{"dataset": "single English command words and digits, spoken by a formant synthesiser in many voices", "n_mels": 40, "targets": ["voice"], "activation": "gelu", "qk_norm": true, "moe_every": 2, "expert_mlp_ratio": 2, "subsampling": 2, "positions": "learned", "residual_init": "none", "grad_clip": 1.0, "batch_size": 256, "epochs": 26.2, "decay_fraction": 0.4}
Rows from block 7 of a small sound classifier, named by matrix and row number. Rows with one number within an expert belong to one neuron, the router's apart. Each number is 128 + 24 x the weight over its row's rms, rounded and kept within 0 to 255. All counts start at 0. Numbers have three digits each. After the name is the row's rms in percent of the matrix's.
Before each expert's rows are labels from the 100 clips, of 14848, where the router gives the expert most weight on average: "strongest on" is what is common among them. Only what is clearly more common there than usual is listed. The data: single English command words and digits, spoken by a formant synthesiser in many voices. In brackets: how many of the 100, against the usual share in percent.
# router: router (model.blocks.7.mlp.router.weight, 8x256), inputs 0-85
# up: expert up (model.blocks.7.mlp.up, 8x512x256), inputs 0-85
# down: expert down (model.blocks.7.mlp.down, 8x256x512, transposed), outputs 0-85

# expert 3
strongest on: voice: child-like voice (100 vs 25.5); mains hum (43 vs 12.4); /m/ (26 vs 10.5)
router.3 075:129141149138124107127156128161126080113135108109117101120161145117122135111151108123146164115082154142163128136122134116136135149103159131113121048128132111125134120141157121113131103203153087138155098154139149135117128117142099133140147123161138135136125122
up.11 136:107176098111106130163136133100109114094168147136135108159152118147146135142092098109148127148108148130133144163122075156116160118146118124139136120076165140122133096147089168099112094134161091122132125168137125101135132149084104133166168102133119141123139121
down.11 122:140126128145076134107089124109110139133123105151103142119141178141136152143118141142125115109162133146156129084123091146126088161123142117079137133088091145127157120155114083110139125107131121084109125137122157094101074144108118093151131136115136095101122110
up.12 090:136127109100121169136095179135110144147097118133140158190116150105146132141133169142130106120146160121157135131154152132119095130084148104135142155091094132147126113154146109114146092155117095091090074109120122115109116155163122106140152116148090102119123141
down.12 122:101132135153119146126129119088144130122092107144132144133148115166168118162103122151119103124155152158055062100079153138154111096167153118153121135127117127123152100166113136174170110153155107140114121106098084102090107152128103140116082146135107184120121113
up.13 116:132104083093137152111116164110144106131094117132124131155090135096137096117112194115185130138120110078135159156127148136121118141133159095152106139141095129150143139103129124095149140169084139137138086097120099136113111125158133134133146118109100153132116144
down.13 115:107152125151115155137138120085125131111115111142124130124153108163147121139105139153101098123138164148067062105113147121171111105164163136166148132085128129130154098172112146138159116163167111142106120121107079105114108150120095142125101162136112182122118104
up.14 127:112105105131148143138120145111165127140097123146103076137112130114127109096105191124165117113106125103107144116098164080131122137147152100161111128149092133127115170136140121110110141155120149154138104106118130137123089155145130130109136110117129173139165142
down.14 089:103144113118124135142141119090123115102121134124114100128118114167136118125122158127107070110138150142078094129100169118156110115152160147166152105102128143101155125132130156127126131158157106141101121116112078120147120151111076138126114144135137155139147072
up.15 087:112105137124144116121118162141111145137108112139112137145146147143148172131136172155136101139109175114146118142155162102099119125114135113120183143091078123132108137186135129127131121155145129122117117149132116112096121161141142096126136094157134121145141156
down.15 097:099122125128129110130112125070152110100091126133145115118111111159165126154138118136120114096146155134061069118061147107132100111136159126147108108142117135127154105139110140171145115158116100139107121109074083111102128139119089135133095144113132175130135092
up.16 078:116147101149116144137095157137139122118122122168100108128115169111130144126127201107156100128153163095147109128161145094144142150092138128135148136140081120112111157139179129141115180140104128153137098107128147136133085159161138119134135098134137145158121150
down.16 077:087172115132111123127144109079132124141127140120153122130123115160133115126138108125096091138127143145052070114105131113139127104144136133175130098104141128094165118147143126138144099129171117127124128137097088126132110157121091136109083121130118223129130105
up.17 118:132100083089142150116104172118147105138102125137129133154089133106131097115113193121172136130119108078133158156120155130129121136129158095154105138141088143150137142104133118090148140167091138139137086092131100141115114123162136128131145121113095142125127156
down.17 117:105152124154119155134135121092124132115118111144127141125153111166151120136104141146104099122133164151070063108110144123170111105165166131167147134085130132132157097174102144135150116165165110140105118123101074103113108142116098144125104159138110178128116103
up.18 085:099103125117130142136098142123117156141115137131121136161118147149145161139152184124139087120150172142123108133146141119134122118103132120117175165091083127116103132192132128153127122144134139120106088136136121099090124161127123103127114109147138126135136135
down.18 091:094141139129128104134127109070161128099085133138156115137107108160173124159120132136120103127145132143053078120060150109130110113152141122164111112156127134126147112140113149183145115138121109147117136103069086123101127147122091134116087124115116172132134087
up.19 108:139112084090132152122104173122147108135094118135130137156096142099131104117115195120166135138119120079154151151111158132113119143116162094137115137125100145155131139109138126083157139171092141139133085110120101134106104127158135121127151119114090145136108157
down.19 120:109149122152109155138130123086126128109113111145131137125149111165151124146103142147107096127139163149071067111105143132171111111164161133163148135094128132132156093173100147139178115163156110136107123121098072101109111155118097131121102158132112181121121105
up.20 095:136140117106134177124096181141120142148096104141145148193112149106155134145138163137125108123145156127160133123154151120120112131089146101133144160088099134152125122153150105118153108155124099098089076114135112116112119142163126093129138118144091102129116148
down.20 123:101129136155115148125131117084142134120088109143131139133147117164165117163101127146114099126152152159056071099082147133149108098168152121155126137123124125128152098167108138176174108155145110139113121108094085101093107159129102142111083148138103180118119110
up.21 104:106144106119094121124111116089121117147132137100144171123103072140117104153128101103156145161135089127100108140104121187132119079163129135113103160141159139112140104095076165122150114131141168132120134140156142107118142088092135137162087148129142133084108129
down.21 086:156129135125155129108120138135121159111125125142116138134130149132135137121121130115169165184147086114204137152147088147122160153112098125118156156158116126146095141115160113128122112091113154138145150124151157137129156138089178117147175126106130051112116149
up.22 093:106110107121115153134101181139114143152100105142140104170139173108148130140092151128117118125121161101154140150149128100114144130122150112134126157070090141145149165116154104111136096151153099102097077114115115120110152132131131142140149112129082129146124132
down.22 119:100129128149110139139131124072143122127097101149133141139138108171156119170107131150103106118154147155067068120060144134145114123162148116133134133114114140126152088170112127157158111149142106132106116129090092102096111156111108136136103144134115166113124095
up.23 111:110154108131132149126139115121096115140145168122160119169158109171148089135136059144120113131135144133077124155124089156097138099135121122124122141135170140113131091120066153134101074119137121078107133121133089098131146101135100131158122163165111110116140134
down.23 086:168122162140152108106124122164153137130124121126104143127139170115157161136116150115162135156147100136172168121148104148101119162136105114093130114129122135147113150141140093177089119098106156129141135116171154117125100138130143104140114105157130063118120155
up.24 087:116132113116133173140085185130112159153109115151134109181136152124145130130099171158107108104130161121130136141126156092138116124122146103148151163091071122146118138143142118144109104146158123100092069130123105105120126145135135111112146104130085121125151125
down.24 103:095123143149110136124134120078141131124086119150137118146139116171164120154108138136119092128153150159050076110064159126147122104167145122149126133126117141122147115169112141177145112150149110141108122108099096100114108165115104124133093147134112173124118089
up.25 116:133112075091139151121106170116142104134102123137130129153087145101136099108110195112175135127119107079134156146126154136121114142129158095157101139142093142150136133106131128091142141170088135138141085088123100135122108133162133139137145120116103153132129147
down.25 112:102153125151113156131136122090125127109111114147124140124153111162150120135105137150103098130138166149063069107111145130171112108165165134171148132087126127131157097172110152141158114165172108138108120118101080104111107148118096135127104160136110190122113102
up.26 096:102102160135110126142131137120159144159111117163116089125122125139083164090119202144122124136129140098140109091077177082144144117077125125138175131111134096111105171162143137112088126118116149124136109139136172134128091157128166111092151102119122135165141157
down.26 079:108115092126145131164122135119151134141150122126157112132123108141128113123122123143104126116130137118073090128098149111171102100141143145177110125139121157105138115139126108153160143125126098133126123136096075146146109116152123162138101129127113188155147078
up.27 084:103100126118133134135101149132116150144116137134118141156128147146146166132151179126138088125145168143132111137146140116129117114100134126114179153089083126121103133194131126162127127149139141120110098144139119104090121163127131102126117103148144123139135135
down.27 094:097138136131128108133124116069157122100087130141155115136112110160171126157125128137120109118145141141053074118060145114129108114149144120157107114155126131135149105145112146177148114150120106146115132104071087120100129146122094131121092138115122173130131088
up.28 125:129132094110143157123106152125160113132077125127122103156095128118122108087086176129169125103127103093129145121112164126131136148145159090160086140134100132149139151118130107097141133178112153135132092084149114133123127136141130119111119117103103153149146134
down.28 111:113144128145125149143133123085125119114110118149117132132143113163145123132104150140095097123140154148073072134098141124155115102164161133158155126094113116132154099167109147132156110166168096140102123118081077109120120140105099133133121161141114168118130094

# expert 4
strongest on: voice: deep voice (100 vs 24.9)
router.4 103:120148164124127138132140120106104066098124128115122115152146151132135144112152114117146174110121133130150115152115137138146143162108148118151120114123127126073129100139161136129130099116162096140165116103153119127114124128128076122143154115111097132138127111
up.0 094:182079105146143094157092127098157100164075120133130091156194115150137144128155165091120103204085184128164107127137122111097113137115136143113176156130106116144119170166145134135117138112097114155132119139131143072133116125114129125149129145135121154137143158
down.0 108:137148139124140121132161120160079128125152085155107173124125135135155154135118164164146159112132108108137176110153147151136146134140108111106150131107118158133144135133110111138165123124099189084136133164155171150101157111133158099193104137111152140119139138
up.1 109:106087118074167105161088119164160131157100127140125111134138138068103139089164124125126096165126151137119102087137102170154132140105121119081078119110122087139106099110151065159118169133114086151155111124135125148150113137157161135114165141138141151120112148
down.1 092:106092116115105134113151125104143123130134099155145165122117091108084158143128146157197145131085136128135074145159128157150135109146131145128175141137118056121150098128159167126138120124167179131122152163169166155129158075136130200162094130124137125120127116
up.2 085:169067081156155109162087129094158106183075128130129087167183125121121121103174160112111093193129176127143085127145119113081095126104141118140164140155109121140105160161155137120110145128094112161138122116124156093137104122133126132129107143137120161132160139
down.2 100:143135160118133110130170127179071133123145098137114170126115130120149173119119155152160166122132107107140173108164143143156145136135109114109144149102115153143132146136117124149149133124096183087142128173178175117117187093146167115187097127113149146132151158
up.3 092:141122142118119121158130123164131133133105086140141123130089085093154130124119149132142140094090126191157182170076108117137154138148117113145170136126118168142122150168110149147107184131126133145087132139097123113138100150136133162092136189143115150153104100
down.3 097:140172106138089146104080121108184135102117114131139115125131112146134112110120148103111119113168129136112130142079119135115124154131127128145083156153155140128127136135096123137071110141133102149119142078105082166135145130130114093072160113148131150131127125
up.4 097:157113121110119120093104121124100127177123142109138116171162132131112126133148153113123118153149126146142093147145095110118055139091138137101132099156124119141147127139152107134140129118101149132138114103181126120123176097101095155169069159100109155102130122
down.4 087:166112162127196096128177119202062113138161106130103136123120155111161170102123154148143151109100127125129192099175141129164130132130136112133135153096113183138123140133108107155144167132068167091146114163165132098116157128163147089165096120141130132130141151
up.5 108:136139180112113154073168128137112140141136129134144165152102080138125173140135137163159165104088116149155111141123097125134105134132099148100152122123129149134138146103158134152136107108121145100114113132165140153135162100110139147144119151127103123105125141
down.5 101:111115130141177144092109125167137098178122127121105122148133110108129120089099160116101109107075126116092171127110160129141144112151125113121133162101129130118114113135131134138128171133113090157136104114145065153128179112156132099112144148142127158102145106
up.6 113:157134121102110126095113112123089141161115130108148156148162117156119150160156152118141133149132115138178105155141083132119058138102132158062128111149135108146146135123111108124144105107090146112140109121166122105115188105069110132185065138105107148087118140
down.6 103:136103167129212112126172112206076111158160111129104122122126137112140153100126166124146142104097123100110175124181177117157142141127135110142141158104129179147117122129116121150146174139084161098156114153159097124112192114163132101145097123133134144138136152
up.7 108:123100091141129084132094137145120112150122101156122086087121167123110124150165129146117114164136124145143177147144122100108131136113128129103174144125093135135129166108147151120113150129131113141143117163103143094153128184111170165150129122141135170149120137
down.7 087:154131153130097106165169102104091135133138093120141135102118123147105150125148128137103160165139119146074133113147065142168133064123099129133148145140141142131134122138109078141114097123119155116121146132123178127122129086094147087167070102116131096095127109
up.8 110:098144153089143189134135116127164127081130106107132129148072076112117121115108120133142149022135115133132126095121119098142152102105146091138124117148113138132160151108095154128121161154122141088079118096151124150128137070163108142109108149107124131155143111
down.8 171:139115137123138134126126122124147116107140167124138062127131132127106112096127093077089119118139145135102122097096132087120127114131156141138091125111118143119109144116147102113077159144119098144131124105118096106174104134149109126094133125132116090145147118
up.9 118:140123106145162099145104132191085126131129140113112098124148180146144137144134170162082109152133125156136142145121129103121106101140135135116188149151131152130131153168155156127100136122144140114144129153110124120164164131140142181133116124151126137145137075
down.9 079:140155174123126084159155110167126119126095080111125124124121103100140166114134111112132155112116126119127130144129126149211120159134116101096100156122118140148125109129090089141115117140118123119136112126136118143116214089108185100134107096134145118082136141
up.10 105:135089092174140132180090130117158128151125115126129078153126113131118126103110127117094120124099131116102102132137121098114112079155148141124183140134138124112142181135117150122102127113104145138148109139138167103167101115106129123139163157131108170170164135
down.10 097:145121163133113087136156115160044135118134106126097159151104114106130132101124133146143145121130099096155156107153104132149133111129093128115151110101093134121130141122087122149136122095088164068146132156164185105116156061128146101196092076095142122111141141
up.11 107:140088080131179113135088142164156129170126082145126100099097172127112112109124121136091113116153127155143176118132154110141116149107136108151155111119097153152123157159171147113125162124154092156141127129085147124144091157169152151093141142127137163144146123
down.11 084:150140164126068106142163123100115146122147116130158139094114112162100154123149095119108149134136120150078140084138086129174160074117126142135135117135123134125110152132106094131094081140128156115116152145137197110139138096086146105153076093105120097102127125
up.12 091:139090108145138066148087129104126108168087139148138110143190124155120124128139168150137107200116189095146106145149108112092107107121114124117176142116117118136100156172135184147151131121130121156146128131117146089138110119099158143149121128141113136143140153
down.12 112:130133109121107127131128126169077135134145096152118174119122136132133161116117178170144154096118110116131189137149103157141149133138099115112153138130122148129138133138096145128145119123114167103123138165153175140114185089134147118174127128095154170119137138
up.13 087:117142160128131195152154114135126143087114135100140110144084078112143115127087121112110137050122143141125116146101123099136158109170146137160122145170153153121135131189100178107103141130124182127067140106142138145131105060118107145112103120127127137155132081
down.13 091:136169117129125116116068145146170131116119121101136109149128109121164105091122110104118122094136133134143129133091150133111122186123134110122080118124143143113116138117088120126096138143105053131130096101129055135135147121151128097071203124171121138120121149
up.14 115:157122107120104086122085124089130120145096118126127112140176101124154154144163165097145119206088148126182129168146138134102109146109115155087173160134124116131144128152114140151136125103090127120127118148143119095103141148075129150171107137105121156115095166
down.14 114:144140156111165112122177127157096115140148088157115158117119148142170139133124165156132160117116110084128169094156144142141103125132116112128149135108126152134122115131103092148180129123104181106160134136145154171098124111138163065204107150134158108121129114
up.15 102:122130129149174120115090127090127128163092076160098131141163178155115124091172131074103098122140126101121120083155150129144104149091138128135154114112067105116136147115157110139124156129171121129130118123113112133136130115150131064109121128091126138131159130
down.15 117:148115149131125122147162130104074131121159128143147146130119105154098104127128099126102119119108136129085103080096107124140166051129140128139136097072093154129145161139125108059138100115107166108139128132080164111118076112100126094182100126084118084115111076
up.16 085:152084080175161117177097131097156107182100141131140080162157117130127115100161128122105096162116162127125084128147120096087106108121150123138176127149124124132113169173145153099105136124094114169162111140127162112148096122114124137131133144136129166145170137
down.16 103:147133146119129103131149126180068130129141092122115178123112136118148171121126162159161157119120111117143174117164130149163138133129110120117163145112112149147121140136100129154154137120104175093133121165177186114115181094138159122190103125107147136115151165
up.17 118:128118106173131134172090132102158133133121119137132097152129111126116136119118124085100118127097133094108095126148118119125104097147143133132170142133128105107140149127108152124091133120088156126143115120133155105185105105110127115140159141122105178156140133
down.17 104:147115162135110088128157109158047139103135106118101147153112121129134132097130112124134141113134106105143128099134093123153114116119095130124146094091088134116132161126082111133131122093092158058140135153148174093117137085131136100200100076100138130123140141

# expert 5
strongest on: voice: child-like voice (78 vs 25.5); mains hum (33 vs 12.4)
router.5 107:143119136109143144098140146124142041137128101102142127143141127098108115142142106139124172125157115147167145116140124105102105129131134130155097097129128110083159137128150109119142142148131105132130096103116119134111139102167087150126151126124081130118128148
up.0 081:144128106095066147127150112120165136119134094161116093103141107118151117128140156139210100114136187159144140137126129101125154162127134117155114126148128144120171164145116127109076096133099109126148149092094159124131118157091126121158165147134116114156157119
down.0 088:102102144124143113165125131126153131097162133095111133134111078104121124069131125126112134139126108127077134124099110114131074117113129110160074134117139138141118137115122100159149130120096165156127120092129065136171151104134142144147119127153135063101187111
up.1 101:114174133151171093138103115132118100085132151131107118098153171099151171142136119147100112169140135116118118194175134105135114137110125111083141135096149097122064115110162136125146112148139163117165148155143125103120104091144169123122106106100126126170093120
down.1 101:176128138133112132153149126139185120142149169154142099118133168148115106152137120098108118124137139115097169096103116095138154117128142156171077102115148145129117188141179113140105120149116114105141142070144182107141110171157111117126119132187099145150139114
up.2 088:133117141066111119144111094154149149131138140145111131123132112104132129139133155128211082156136123159117138129125143138100152119115125108166125131153112154123149112130120084077111147096127150081103123111120117092088120128097124150149105121119136149090099106
down.2 120:121094164138137134171117134145108121136124134134123108127146058105130123090136133108113132121144170151111115146107125091152076096130149107163116152095110095159160130130105123135131142133108158160113123096132090100156158070118124125184093168134130028113174143
up.3 081:146085103095107129120087121162185156127128157160114109132156103095122117118122142139213087140076184162123150125105116126120183115153139097150120121172126137137127133154109129138092110122099113091104146121130114104160125112116136152135151106162117189120148103
down.3 102:106108152104152108163091120134136132123123154109122107116103052077119127063148131117120114105120117134100131145097116118137087085112146131151103127101124100137125133109104138139149127120077158157118151064153058136156151060159115125164108124124130016120166152
up.4 088:131114114101102104144115130140153169142116124130113143138187119110121131133123149107165097131101187119103118123163154117088117110112127113170129118179130136125170131165096090102101139105085099090111135118108103110088124147097114123143158145126116133130091130
down.4 103:112114150120143103166126112130110137126124124119120122132107059100129125109158138107107100112138133145135104145082126117123078120097130131132127129086141103145136132117109121096139163111112168167109151105116072099163144088115108131145110128126113010108189104
up.5 125:113145109190108122145114141160133133106111094137129078112170136150161144130127107111139157117100180129129131151126123102131162107175140150110177134154096121135132167120110153159095109137130108131151124147120147131141089142109111154136147112175101141157147101
down.5 108:132099112109074120158146116110168121130165127121114119127102110089078151106139105120098111146157069120115174097096097129092114131100097144145074095142119114093126140112110091118113141130113125097125136126130121143148096097151118178063145100126134183110160095
up.6 106:168113110118111132121116124118193129147088123130120116147153128146115113098101173132172105155067176159164143101096108149103163120189138102158114134161107130133126129182090096133113101126128106107099132109112113100160101147118124138104149115170120165070153115
down.6 092:120101142117131090158098128149135134108093138091112146112108045056104143095137141139132109123128130152094128169140150139140122130113128128148132124124110068137136114112085160139170111102114132168115132124152077150133151069130124158158139119087155063086140184
up.7 089:143086121098124126123090119149174160124130170143126125128161126078114105114125150159190091148083181143108152095110122112113142116145129093148125111153139141128129100152117111137097089130096139087086146105133130092132149118120135158122134120170110166102156092
down.7 094:119097146110161097169079119133134129125119157119127108120108081076128124074155143112128115118126138135119128150093116111157079094111146140162127129094129108140136136116102138131147138104092139149120166064148062138154143071150104119163108114118123022118164162
up.8 084:126145137153167141094146156123086127099133110132143103134114158140168125118132120097111153102120142137094137154160120126155141127179136150081131164083112115115123130183130171134166155149120162152164105146136150145097077131207128109100120132151135105169134133
down.8 083:172145135118101103110183120115158134092086130149169107119120186123138114159142086130111143119155115103158155091115112118115186136122130152100115097151114095082121137133128111171100123137111144074158132160106210156101128163120150134080124102096112188135103102
up.9 119:101145116136134156121137131129127132086100098122134112130123158138149139139133142124125155160151133138091135147167143079123116082145137140144134112179137103126141152095126115171083133135140146130160110145089110148117108130123129172126152107150129141161152159
down.9 100:129073121135094146162145140126157111130164127144128119138129130131080136114132129110121156150132113138089149084086090096128104126134123105185097131120132143128131148145138090136097164127118140119126125094110142107162127131150139174095104151159114137133182072
up.10 090:125123162081103131133086104148152138133136141135110154145137098097105114123102150126209088136113137162133139131113131146118155139130126098162121147168119155121141113127090096082113136100123135089086131103125104104103122102092124160135108133147136169094123072
down.10 119:125105152133146135175104137138111125137117138137122110125142057099121133082130139109118125120130165146115121149093116101150071096130146109164109152090114104164153136131106130116140132129095143159111122093136071111152151058136122118190103171120138031118171134
up.11 096:151149150131102143122137112118176120159111142146152132159105097128131144091119146174160101130076123147124157058097153122171123129164126127136122134107123101142166101131172176120135130133069111135094150113128166107156110115144137127116098101130131184128139152
down.11 101:133158133139182150137089136102151125087104143155135134112141121131174124118122154150138137111159143121118107158127158134150148138147127121130177161174120115116134120138106142188176088107128124145148117141126096145119147171098139135113139128114143117097104152
up.12 109:094119101169103153131139137127144124107067073150118079120136134165177141115121098121159150143119140139145142106117121137147184137163150171122137122160090119113122140109085165161101108134116113141152122122113132146160083142094134146129147083149133166134157137
down.12 102:142130126140099136163127149130166118126177174137121101135143108112097130092106109105087113134180105119092200118124112093120140133134114101135073098137123140125131183143150102115114110129109153114149089135161115102177115122147147150112150126133147170133156134
up.13 099:177123148122110145106129144154141115142139152107131133114120114124100093104131136159170104102074159145144140122110118134106149169183144100153114121096148153146147091181159141102135115158121100123103129094142166092123130127145143139110118129148115156127150096
down.13 128:130146129132186102135092124114138158088084119082111169121129107094153129125126134171144113112124131146113114164138143174137161119127128118119148127154125093129126104128096173199180109104130113143125128149123108163111157116117134145121160096083133128105121153
up.14 122:087122112164137141123128131115176128110104096121121083132157160151140155082127118118162117140102185150116152108132134099135163096150130114161104126160119094129121185144116156127115130129107125146137131128109118113158048127149127128097141112151125172159133146
down.14 094:103123099122088113175115108109142117123148110067108147123112101103104180067114132139138135114149107143106210163095079153142123157122135122104110157119090085117129143117119114130145124127120126087094126161158133110175111108120122207098175131121136166076165123
up.15 121:101136135135128167141138130113145114084113113134132056136115139172132139114155113130143142132141146151085143145130129062117136067153145136142129114169117121120113182086130148157077113126138113139167111140111122138142090136141139158117135108148139153158162140
down.15 102:102084112136094160152132150153164113115151127099118137119149101106082160093112133135119133137130107126065171117124093128129112126140134103148104107164102121132137130147128121155123144149117136103131095126136138123152135114168124206060139162150137162113160128
up.16 099:149093116105135102120094111146160154145113147148125148123157085098114145164095146157200113137096150136155117124117155141112188156114144117122154134177081161133131109130101103110133104111094117101101118107163143124122144158093129126116107111130118147112138096
down.16 109:170151177120153108171132127165122137129122166116105093134119083113148132114130141097101112125140124141124162141129150104128110124113133121177116108097118114143134161118146117149138098123088151145113129128184089091174126109129103122173113133142129055129173176
up.17 110:086158117145132149120135137120098134087109100133142107129129150133141144155108103107106150127178130101081115134158151085130104090136131156134132116181149106125143148088119123176088128132125159131160112146109104151098112132104130167142155109149139122161136141
down.17 092:133092109140068145146159137117147110140169121157122126140141138141079126130132101111112152161128116116118158088080089108141121147131136106151081122109145134140118158162135075087092160144111156097134122092117164102147108144124136152099120156146111137128183069

# expert 6
strongest on: voice: low voice (95 vs 24.7); thin (high-pass) (35 vs 12)
router.6 146:132125123106125123121155133078130159117167119111134121136137129122129129116132154137140085120157111133146126133115133125122125132118149127183119141130128122182145125100134130123127120154131202135143111099126102136116124124137186130132100126074200124129130138
up.11 101:130103101127130147093117122069118141128113127110145175155089117123105111218147142115098092128128123134113098101159126104130134135154126131112159115150134110117140126165061169135148116139095127119108135093159106098088099107111122126141128139113125122136138157
down.11 113:073069127109154139160102142139121110119134121124123111124127108089090107098131130136109132133115136098111091095126150105144064072129152119144148138141125117127154117120101128137146165130085139124140119076110072150139150040169137171098106145119129064132177089
up.12 088:110147101122114151145157121138090110065103119159089116169103133139153169120153121166169116128121117120100119154115128130116176153123129094115144120137112168138096100115123158128108110115179119140140101111139170141147138164105105104141147136190138124148159087
down.12 087:117136167118169132139151110122165148176166106169145134114125158165171133102137118118091124142110136160140133113142101130095064119130099148103107110128129129122126130122160072152127093118156173174088143149129123133189134098086114119175082131131123115105161076
up.13 129:096125138146096115200134125169103136103122159167110076096165106099111143074129133165174147134143135159120131120118134111135128125114130129152121140109097163127121116119182164124112148125109171140141115159111181141176115138150140107108129094144132190137143117
down.13 110:165164120150130109097139126097158130138147125150126126120128129171181139125125124106138138138129106146145135181128108111114174189134094136154101108119143157137093162149167113139105077115191098156113143141155172144148145174077139113124174121141127187137126135
up.14 091:113154112113138156150146118136075108090108143145080127164089141146153180128159131150146116106115111108092125143120134138117151155109134102118155113107126172135076086137148151117132089119161131138149094104168177157146146178107096101165160117176137136139170085
down.14 092:116147170122177138140145104129174139164160111164149143116125153152155140094136112126095137135131143160143146104145113138105057113133116149101093114136142119134128122113157068166118093128160177170084153143117112124160136101082113108161070136129127085112152090
up.15 097:116159101123124148150151125155091102074091113147082123167115132152161165112143135156153116125108130141112138157112121138128162163125137099093155137140116163132092106115119156120109104116167111134146082119140167135150129153110091114138146136181136136142157085
down.15 087:120135170114169127140150115115160163171159108163147138116120157155161136105138118115097119145125136167123131113152094137100067106126104145104101102142118132128136132114141080162124082126147192169091138143135122135183122087085111117159071132126118129103147076
up.16 097:106157106117119155156143120151076103076111134144083125166101143148154165121153115162143115120124112128111123156116123142109167173119138100102153126125120157135083081126124160108127105118171123129143090119161167141128134173105096091145149121191135127136150089
down.16 091:122137172113169132138151113121164157166160108171154138114120157154174143105137118118099132138121136167133127104140108130096064113130107146109103108132119127130136129116155061158128092125159182162085145149130120129180133092087115123154077133126115115106156075
up.17 098:145156112134100134151146120140092116063086123157084104156110126134158154136147149134163111132121130131103136155100123116106182159145144108093163110153129171135096124129110156144089124123149122126139079112135168148148145172095092121143137123179136118131162092
down.17 094:137143175118162129129153110116154146181162115159134134118126162168165134109134103119085119134111136153115144107156097133107065112128107144122093103122121145122130138119160071164120087127161167168094145134132125136172118107089110103182076134130132100111151084
up.18 095:120153106125112147145151117157082100069107124143087113177109139135154166122142118169146113135122118136118129156114125131109180174130135100098150127135120161134099098114103156130109106117173109119147093124141163140140135173101098092147139116189135117148157083
down.18 090:122138172112161132137145117119163161165166112167156132113122159156174145106138107112092129142107135163128133101140100132094068119131102144111109107131115130118134134116150062156119095122154172159092139139134122139188124093084114124159082129124116116105158077
up.19 117:119167112129125147163133114176073082072130114121090123172119141152151157135116122143121116141125128145143139179117102133118142159159134106091135140116118143123124098105088137136117120129153140083139106145123136128153153159115116098158111084152131113139134093
down.19 099:139140174108148136141131121108147168147154110161147152121120155148171162125137100123106136140139124159102127096140085141110080104133106144127102124148093139125134126124145076150117101116159175140092136136120136135166117102085118100162090123102111126101136077
up.20 082:111136138111112157130094104112127134144144148104114128127116156106082110161129107118102087092149105110127096094118068079118149158107145102129106128083151114115107135095073163119119111154106155116157136042126112072111131131131111100162141112127135146154144149
down.20 133:094069116118137120164144127139115129108100107126130121104123070072083153119139142142145140142139143133150123151101160133164137119131142160115136137129128085128125102138084158130146171123064137095135146140112120160115154100190118151075136120143107137111164143
up.21 100:118140146126147160121123118091115135155134116091159172129131110114102134168105104134106109122150153119123139091150144111134111134142126134141107159101107120097143095150133112116158145125089132133101145159112089099130102077176137095104082121073123154118135152
down.21 122:093092108127136143180099138114117130087102099109110136133132079090088126101127156162106144129137125117107101116083154143157124064130145136141142149145120104120131084126080151152149150134088137103142122063097089141120146091171126162077144130126124098112147116
up.22 105:120122123106140159105089114071136118146105136104149157144111124110101114184107128116108104110147135141116106096174148113113135147163128125120148147152129093109137120159093155099151146137092141112118143097125089083096118089133125117112087127095118136121131170
down.22 115:078076129118132146156109144125102134100131095112112137139133088096086133112131152147099145136128131115095095089111146138160081061128152138147161146148095114124142099124091122135149164140083145110132130065112074145129152052164123149104113137113124092102170098
up.23 097:110162108113115149150147128147082100089095125152084114166116151126162171119165126160146117130123121133106128156122144134125172173099134103100157127125116149135084096123134151099108115109173104140147084133152169137144147183100089104147148138182135113140150096
down.23 090:126139170111175131149147114119158165169161098161149151113122157156164142108138120124092127142129137164118129115147109142106069105125109145097102103142116123132132117113146080162126089128157187171091135145128118134185124100091113119156072136112112116105151083
up.24 090:116151109129106142152153125156082102066116120148097118167106132137153159123137124171146113141125122140114137155107114133107188170146136098098144120135125170133109096115096160139114107128170117110140100124133164149140144175102105093140136100188139113141156085
down.24 092:128148169118157136133144113114165144168165107171151139112125162162184141109134106122095131135101134158132135101142104136102071119134104144111109118128119134111133131128157063155132081121155162159089143140131121140177124100077116114173084129125136109098147075
up.25 098:125157105124125140143145121138099106067095132151090111164106133139155170121148128160154124121123123124111126164134135132119198163136133102085162126135119164137083096129124161120108103111176109136143098111167172137125136170106098093141135151194142093152157094
down.25 090:130155173120160133134153110120165149173160107166139145117124161155165141105133101120099122138121139164115143101154109141097072113129107144117099109132119123118139130119140063163118088126157186160090140139141118132184125107085112117153070130125123108104145093
up.26 096:134150146140125136188103120180096090103139156126123111168138140089153141120127123197117118142107133128133124116112155132095165153121139113101157126119143174129139075118106131092128121120139130066106105140112148141148171186112111104142114072178142101124155080
down.26 101:140152165129144142139123121112150165138162119143122137124135161157167156103131104128085146130129131151102149093133094132126082103127117154115098122128092134122122131123152062148109095130155151144104133127131116128186124121092120108168104121102116088111147085
up.27 093:136145134122115145181120121154093083077139150126125128167106127102147146122125134189130124139114112128131135132113136140095179148144119119102154137108152166129146080113098150112129124121136139071119115145122149140145167180097115096141126081169141105126146093
down.27 105:142154168130145139134134116110157150152157105158126147128130157156176146103137106136086138128119123150109144092136104141121083103128116149122095139122106134114130120130156057146126082127155146151095141122128113135172128126085122098165102125109124090105134087
up.28 083:103145106111126154143161135135075109082092119153084119171096142137144168129165123168166115128135109112094123154122137128118159165114130095123140118131121162138087100124130163108112112113183113145145100116142174143146146164103103108138157131182139124147162105
down.28 087:108131168118182135151157108126165145170170105168148136109128150151160127097139119119087132143107140154150128115140110127094054111129104149097100107128132123125122127123156077156122098120154172171089144149119115137185144091096116116175071133130118108109160080